config = dict(
    dataset='rendered rooms with furniture',
    crop_scale_min=1,
    encoder_fused_qkv=False,
    encoder_drop_path=0.05,
    encoder_widths=[80, 160, 320],
    text_encoder_causal=False,
    text_encoder_mlp_ratio=4,
    text_encoder_bias='all',
    text_encoder_inner_norm=False,
    text_encoder_experts_per_token=2,
    text_encoder_positions='learned',
    residual_init='none',
    warmup_steps=130,
)
Rows from block 12 of the image encoder, named by matrix and row number. Rows with one number belong to one neuron. Each number is 500 + 40 x the weight over its row's rms, rounded and kept within 0 to 999. All counts start at 0. Numbers have three digits each. After the name is the row's rms in percent of the matrix's.
# fc1: MLP up (encoder.blocks.12.mlp.fc1.weight, 1280x320), inputs 160-319
# fc2: MLP down (encoder.blocks.12.mlp.fc2.weight, 320x1280, transposed), outputs 160-319
fc1.44 090:500500500500500429441500500500443390500500500548500500500500500500548562567500432605608500500569630421500443500500500500500500451500500609500500558500500500500575500500500500419577500433500500500500572500500500427500500500500500500500500500500500500500500500500435500500500500419500500500500567500500500575500500500500500500500448500500500500500500500500500500500445500584500500566500558500500500440500564500500560500450500500500500500500500500500500604500391500500500500549500500
fc2.44 075:551500500605500500500500500558500579587500500500500500500578500500576419500500571500500500500556613500500500500353500500500500500500639500500500500500500410500500500500500500500382500500500450573500500412500500500500435500500555500500500500500500500500500500603589566500500500500500500500500500500500500500500500500500500567500449500568500500564382423500500500500574500500500500500500500500500500441624442500500500425500500500547625500500500407500500500500500500500500500500500500
fc1.45 087:500500500430500593500500500500500586500559500500500500500416500407500500500448568500443500436500399500401500572500500500572500500500500500500500500500441562449566500500500434588586500500500500450500409500500500565574500500586500500500500500500450405445500567419602500500500436439585500500500437500572452500447439441500500500500500500500500500500500500500500500447500500500500500500500500500584500564500566500500500555500500500500500583500500500500500500500500500500500500604575443
fc2.45 093:500585445500411500500458500605365558500500500500500500500500500500500500500549560500500500550500500401500500500500500500500500500430648500500500500500500500625500426427500500500500569500452500500573500545603458396500500500500438500443500500500500500450587500556500500500556563500500448500439500500443500500500500500500500442500500500423500443500391500415500500500500500500500603448500500500500500545500500500542500437500380500500500500500500425555500500500425500500500500500500500
fc1.46 122:416500450500500500500500500500500500500500500500500443500500500500500500582500395555500500500405500457500500500500453500500556500500500500500500431500500424587470500423567500500500500500443500500500436500500500500500500582548500581500500500500427500500552500500413500578500500500500500422500500500423500500500500602500558500500500545500451500500559413500500500500583566431581567500500500448500500571467500500500434500500500500581500500500500387500500444435543500500386500500500500
fc2.46 141:500500500500500500412500500625500500466500500582500500411634500500500500500405500439500580553535500500500412544435500500543500500500421500500544432500500500500500500580500618534500500500613500558500585500500500556500437500500500429500564500500500500585500500500500373500500460500500538500568500500500602500537612500500500546500500500500613500551500465500500431500464500457580500500500500432500500500500500610562500500500500500500445448500500541500571500547500412500500500591500548
fc1.47 114:500601500500500500543500500500500500451500437500451500500419500500500458500500500500500454500500500500549500500500418500500409500500500606500500500500500440500455452500500500500537564500500500577500550500444500448553548500500500460500500580441447435338500555500500500500500500500500500500500500500500500552500430500500500439500500538440500542500500500602500555500500500500452656500574543571446500500500551500500500426500500500567500440500415500500500500500500500500459464500441500
fc2.47 114:542500457416456500500500500500500436500500500500500500468500567573500445500500601500466442500500500500539543500530500547565500580500603500549500500450556554566500423462500500500538500548500451556500500500500500456500601500541436500500500500396500604500500500569500500390437500500438500416500500500500555548500469500500579449452500500500548547500500500500500500500500500412500555453562500500421500578500500424454500500500432564549500559548571542500500500448500557500415500500500500
fc1.48 096:500500500500500500500500419500500411500500500500500616500500500500500381500500592500442500500500556500500500500563500500577552581500500500500545500500566500500500545500372500500500500500500500500500500500500500500500500500586566500500549500500500500500500583440500500458599442500500500500500500500596500431500500581414500500500500500559500550500500500431500500500500500500500500500500460500500500500500500500545500500500557500500500500550449500433500405447500575500500575500500500
fc2.48 109:539543500500500546379467500569500500500445500500573583500500437500500500500500570543500500500445571500566500500500500421500500566500544597500500568577500500500500539500578500500439426500500500500500500500548500500500500500500500580500583552445500500500500500500500500543500500500434500500460500500500500500567456500500500453500434582500568500500500588500500576606500500431500500500500500500537500500500460500500500556500592500449500500500552500500460500413500500570500569445439500
fc1.49 100:500430500500500558500431500588395500500500434500585445500500500500500500574500591500593500500500540500500500500574500500500500500500500500500500563574410556500546500500500500500500500500500500549500500500440582453500500575500500500500500500500602500500500500500412500564390437500500500500500500500500560434500500500578500500547500456500500500399500500500500500500500541500500500500428500407500574500429500500500575500500500500500409500500500462500500500500399438500542500500500500
fc2.49 125:500500441500500500500500531462500500560574500434500500470417574550425458500500500500432500442441500500500500457427557500500500575500500500456500424500562500500573500451500500388553500540500500564500500500560500500459553500500500500500500500500500500500500500500500500500500500569500500500500500406500500500435500500535590500500420500500591500465500500500500542500557500442500500500500500500385417540500500500500500455500500500500573629435500500500500500525500577500445500500500454
fc1.50 091:500500500429439500500500500500500500500500429500500500561500500418500500500500596571500500424500500500432500500500548500599622500500500500500500571500500500500563500443500500500500500500500432587500545500500500500450500500500419569444500500500500500500500500500550500500500500500500452500452500500500500454500500455571450578500500500431500500500500500500563604500500500556500500500500500500585453500500408500500552451500551500500500412500500550398500500500428500500571415500556431
fc2.50 073:500500500500500500500500500500500500500500410500500500431568500500500434500500500500500500500574500595500500500563500500500500433500500562500500588500500500443500500599500500500565500500606500500500500500500500574588500500435500620581596500500605500500500500500500500500500500570500500500586500500500500500500442500500500500418566500356500500500500500624500388500570500500500500500500500500500500610401500500500500500500500500500394500500500500500426500500500426585500500500500500
fc1.51 104:438399500571500500544500615500408500554500500576446500500500500500500500500500434500500500500438500500536500500500500500500500392575500500547500500500500500500500500500572500500500500500500500500500500411386500500500500500500500500500416500500500500500500500500500500581500500427500500500367500500579500500500500500500500500500444500421569414398563500541500500570500500500500500500500428500500500500581500500500500500500500500500500500500500500414500500500500500500500500451500409
fc2.51 109:462500556500500500575500428500449544546500500500500564400500500500500459439500555500500500500500500500500500437500500500541541500500592500500500427500500500447500500500500500500500500367500446500586536500500500550500500500500553435536500376500500450500500500500576601500539500500500500500500534500433500500500500500500500462500500500500500500500500500567500500500500500439500500580500500500500431500500500571500500500500550570500500611500359445500500594500500500417500500613500500
fc1.52 172:543500564500500398564453566500553500457460548430455539537500500500500500464500500553500500500438424558568442500558472444500500553500548534500500500435454539500467500469463500453500500440500500537500500550472445541561500500500447500500467461442474500534500500500561539500500574536500470571533542446540500500559454500500473500447500500455500500500500553579539500500500500500500500500500456535450500456500455468500544466500593399500595447471452466532500554500468500440500579500564528
fc2.52 202:500500468500500558456469500533431500500500500543500470500552545500500500500500500448500500459597554429458448500500500532500500500417500500474500466553500448500524500462572572500500500500540520500399500500500518470500403500500543420557500500476544500500480500448442500500500451420500575460427472500500554500500595532541500500541447500500540500500546500467458531520500527451500500433500535500500500500436500541518500564561478545430474615533500562462500435541553500547500446562465531
fc1.53 115:500450459500500500500449500500401600536500500500500575500500439500413500500500500599540500500500456500500500500500500500565500546500500500578500548579500500500538500500423500500420460500419500500447500500430458500500500556500458500500500500500500500554500500500500428500500500500500560500500500548500500500500574500500435445500500500500500500500500456500500448500568552500465500500500500500500500500569500500500500500590500500500500462444500567571430542535500416500500500500500552
fc2.53 127:500562500500500500500500500500500412406461500500500570572500568500500500500450633500567500500618500500500437500532500468426434544500500500500440500500500500500500440500445555500500381536500436548500500500561554500500433500500460500500455500500500500500455500429500568424500500500500500500425582450500500407457500471500500500592500500500500548500500576467500500500440500500431500500500500417500500414500530500500411500500500500500579500544500500574500560500550612500500572500500554
fc1.54 088:500500500500500552500439500500500552500500500500500500581500500500500419500593500500500432500500500500500500500417500500500500577500500556500500500500500554447500500500449411377500500500500500500500500585500500500559567500500500452500500561446500434500443434500500500500500421500500500500435500500500500500548500438500500446500500500567500580500500500563500500500590500500500500433500500430500500612500500500500500500430500559500500500500500406500500500500500563429440595436500500
fc2.54 074:500500500565500500500500500404500500428500446500500571500500500570500430500500422500500500500500500555500384500500500590398500500500500500447500500500500500500500500431414500500426500441500500500500500412500500398500500500500568500555500500500500500500500500419500500500500591561500500557582500429500435500500556500500423500500500573500500500500500500500500500500564500500439500500500500500500500500594442500500500500500500435500500423500500500437500623550404500441500500500500500
fc1.55 090:500500500416500552500500582500500500500428500500426500500447500500551500500500500500446587500500338500500500500500500500500500583500500565500441500416500569500389500500500631561500500448586500360500439500500500500500500553500500500500500500500500500500500500500571435500500500500500500578500500500500500500500551409564500500500500500500436439500430500500557586500500361500410500500500580500500500500500500500500567555500500500500500500455592500500500561500447500500500500500596591
fc2.55 083:547500500566440430500500500558500500500560585500560500500414500595500500569500500500500423571411397500500500500500500561500500500500500500500552500500500500415500563500500500500500500500500500566590500500500500500500420500500417500500500500500500500500500500500500500500500500500391500500500549500500581500500500500500500500500500500500500500500500500500610500585500500500500500500438560500571500500500546500500500500500500500500500500500500430556500500500500500500500552453500500
fc1.56 101:581500500500500500500500449500500500500500500500500593412500500500500443500445647562500500500500500500500551454422437500432500500431446500500500406500500500500500500500500500500500500444549500500500500595604500500500500573500500500500500436500500500500500446500500500556458426500599500543500597500500441500500500500500500500500500500500500500445500500500500500558500500500500561500500500500500500409500500500440500500419500500573432568500500500500595500436500423500500500500422500
fc2.56 107:500500500500500602448500500553444530439500500399540500443540500500585500500500559500500500500441575565500500500500456447500545500500500574500500500551500500500500500500590500500443500500500500500500500434580500500500500500500500500555500500500500500500419500409450500500500500500418420500407500500500500500500543500500500566500500465500500500500500606500500500575569500500500500500500553543500500500460500500500500570542500500416500500552421588557432500441551500546435433500500500
fc1.57 093:500441500435500500570500436500500500564500500500500500500444430388500500500500500500500456500500420500431596575401549500500500569500500500500500422500500500500500500500500500500500433448500437548500500500451500547429500588436552557500500500500500500500500500500500500500432552500404500500545618448411447500430500557500500593551500500500500500500500500500500560442500500500500500432500500500500500413573500500500500450500500500448543500458500500500500436500500559500449581500419500
fc2.57 099:552500500596452500500500500500454547500389500500500432500500548500500442500500500500500428578452435412550543500500433500568500564439500500500500609500434500456500500500500500500437400401453500561500500500500580500500500500500500543589500447500500417548431500461452500546500500500438500562500578500500500565500500617464500424500500437410500420500500500500500557500545500459429500500500453500427500500500568500436545500500500437500461500500500500558500560500500500500546556459500411
fc1.58 088:450500500581500562410447500623500500500500404500500500500500500500500442500500500500500500500408500500500500500500500619500380500500500500500500500500500500500500500429500500575563500500500500500500500500500433500500500500572500559594561500500500442568431500500500442500500500500554500500500435500500500500606500500500551372500500594500573438600500500425500500500500500380500500500500500500500500562457500431583500500500500500500500433447500500444500500500500500500500596500559500
fc2.58 098:442500500500500568500558431500444546629500500500500610500500500500433500500500500500500500500571566500500500500500500500567500500500500500613500500421555500500549500500500500500500500500575500500444571500500500500500459500500467500500500393398500440500500500500500500500500500500500546500500500500446500500500378500500567500500500500500500500448500441500500500500560500500500500500500614424500392500500500443430500500500500575500500500577500500500576554549500500500500500500388500
fc1.59 090:500437500500500500500500500500500441500500500574557500500557500500500500500500500442500500500500500500500500500500557500500500500500500500500448569500500500500394500500500500500444564500427500500500500421500500500500500431500500456559500500500500500500612500500500500500500451500500500500500500500594500576425500500409423500500500409500500500500500500500500563500500500500500500452437448500421412500564500500364561557609597442500500500500565500448500500500500500583500437500500500
fc2.59 089:500500555561500500500553500500500500586560500500500500500500578500500411440579500580500615500374500500500500500500500500500500578558500500500500570500500500500500500500500500440500500558595500500638500566500500414435500500500500500458500500571500500574500434500432500500500565554500580500500500500500500500403500500574571436569421500400559454500500500500434500500568500500500500500500500500500500500500500500500500500500563500500500500445500452500545500500500500500500556500500500
fc1.60 155:425500547500465500586500500500500543500500500559500545545500500572500500462564500500500500424500500457500500414500573445445470500500500500457500500442532500500500500500468403500500500434420569500458500463500456500500500500500500500500559500500500574463500568500533500451555545429500500500442555445422539500539500500443500500543500500525422500500544500500500500500445551500584539500500500500576500414500500500470500581469569500533555500413500500500548453500500576500500472453559500
fc2.60 189:500476450468399443537556500463540500500576500500500526500427500641472500536500456500422452500566568500551545455437500500500500442500500524428564454500500500548500500500500500500500500500500500557500500577455500500428540500575500464528455474500500544463602532500500533500500464549577535554538455412500500500416453593500500421500434500500500551500439500500442443555551500441500551537500540500468500500537500547454443440469500500500500592455557477500541500441469500500433500432500500
fc1.61 122:426500500429579500500459595458457500439500452500500455500500500500500500500578500500578500500638574455500500500500500500450500462551553500455500500500552500500500534500500500538500405544500401463500545500500500500500500500552500500500500500500462500500500500500463500500500500500442551500441445500500500416500500500500500500500500500438500500500500572500500500500576500542500500582500500429500560500394433452423562500500500553500500500551569500500500500500500414547545500434500594
fc2.61 148:500459500500448500500500583500500461500500500500453500500545500500432435534500500500500540500500500459500500500500539500600384556474500455500526446575547500500457457456443500500500500439500500500500534500500500500500450381587462500418500500500500500500500542560500500500500500500421571456500586500461500609443500460558500500533500500535500500500500500453500500500522500602437500500500500438426584500500546443404441562500500559500500500500500500539458500500543500576500500500446532
fc1.62 103:500500500451500500500500500500500500554500578500500500500500420500542500458500500500500500500435500500500500500453411557500500500500500558500500500500500500500427500500500500500500500500536572500500500500500430500500575500500500567428548500500500500500583500440428500500500500500500500500500500500500500500554500500500606500500500500500500547582500500564500500500500433500500500500555500422567500451418500500441433439500429500500500500500452444500562500556500500500558500578500424
fc2.62 108:583544546500500500500433462500456500500500500500500500500576541553500447500431500500463500500398500500500500500500422500619500500500500500500552500500500500500500500567500584544546546500561500500545500500500500556500500500500500411536551500456500500500500500500561500578500388500500575500500500500448500531500549500500500500585500500500500500436456500428548557453500437500500403500500500500500500500500546500500541500450500500500442500551500572547500500500500428434455434500500500
fc1.63 087:500500500500414424500447575500500500500500500500500500500500582426500448500500500570443500500500500550500500500500500500500500500500500500500500500500500594427422500500500500500418500395440500500500500500500500500500500500500500500500391453500500500568500403500500500500500500425446565500500500500500500500500376500563500500589396500500500592500500426500500500500500500500500500614500416500500554500500559578500500577500500572435581552546500500500401500500438500419500500500500500
fc2.63 072:442500582500500500500500500431444500500500500500500500500500500500500500500500500563500500500500422500500500500500500582500500500450558500500500648500500500500500574500500500500500500500500500500579500500444500500500500569500500385500415387500500386500428500500500500500500500500500500603500500500586500500500578500500500500500440599428563500500374500500500500500500500500500500500500500500363500576500500427500500555500500500500564500500500500500500500417500500500500500500585500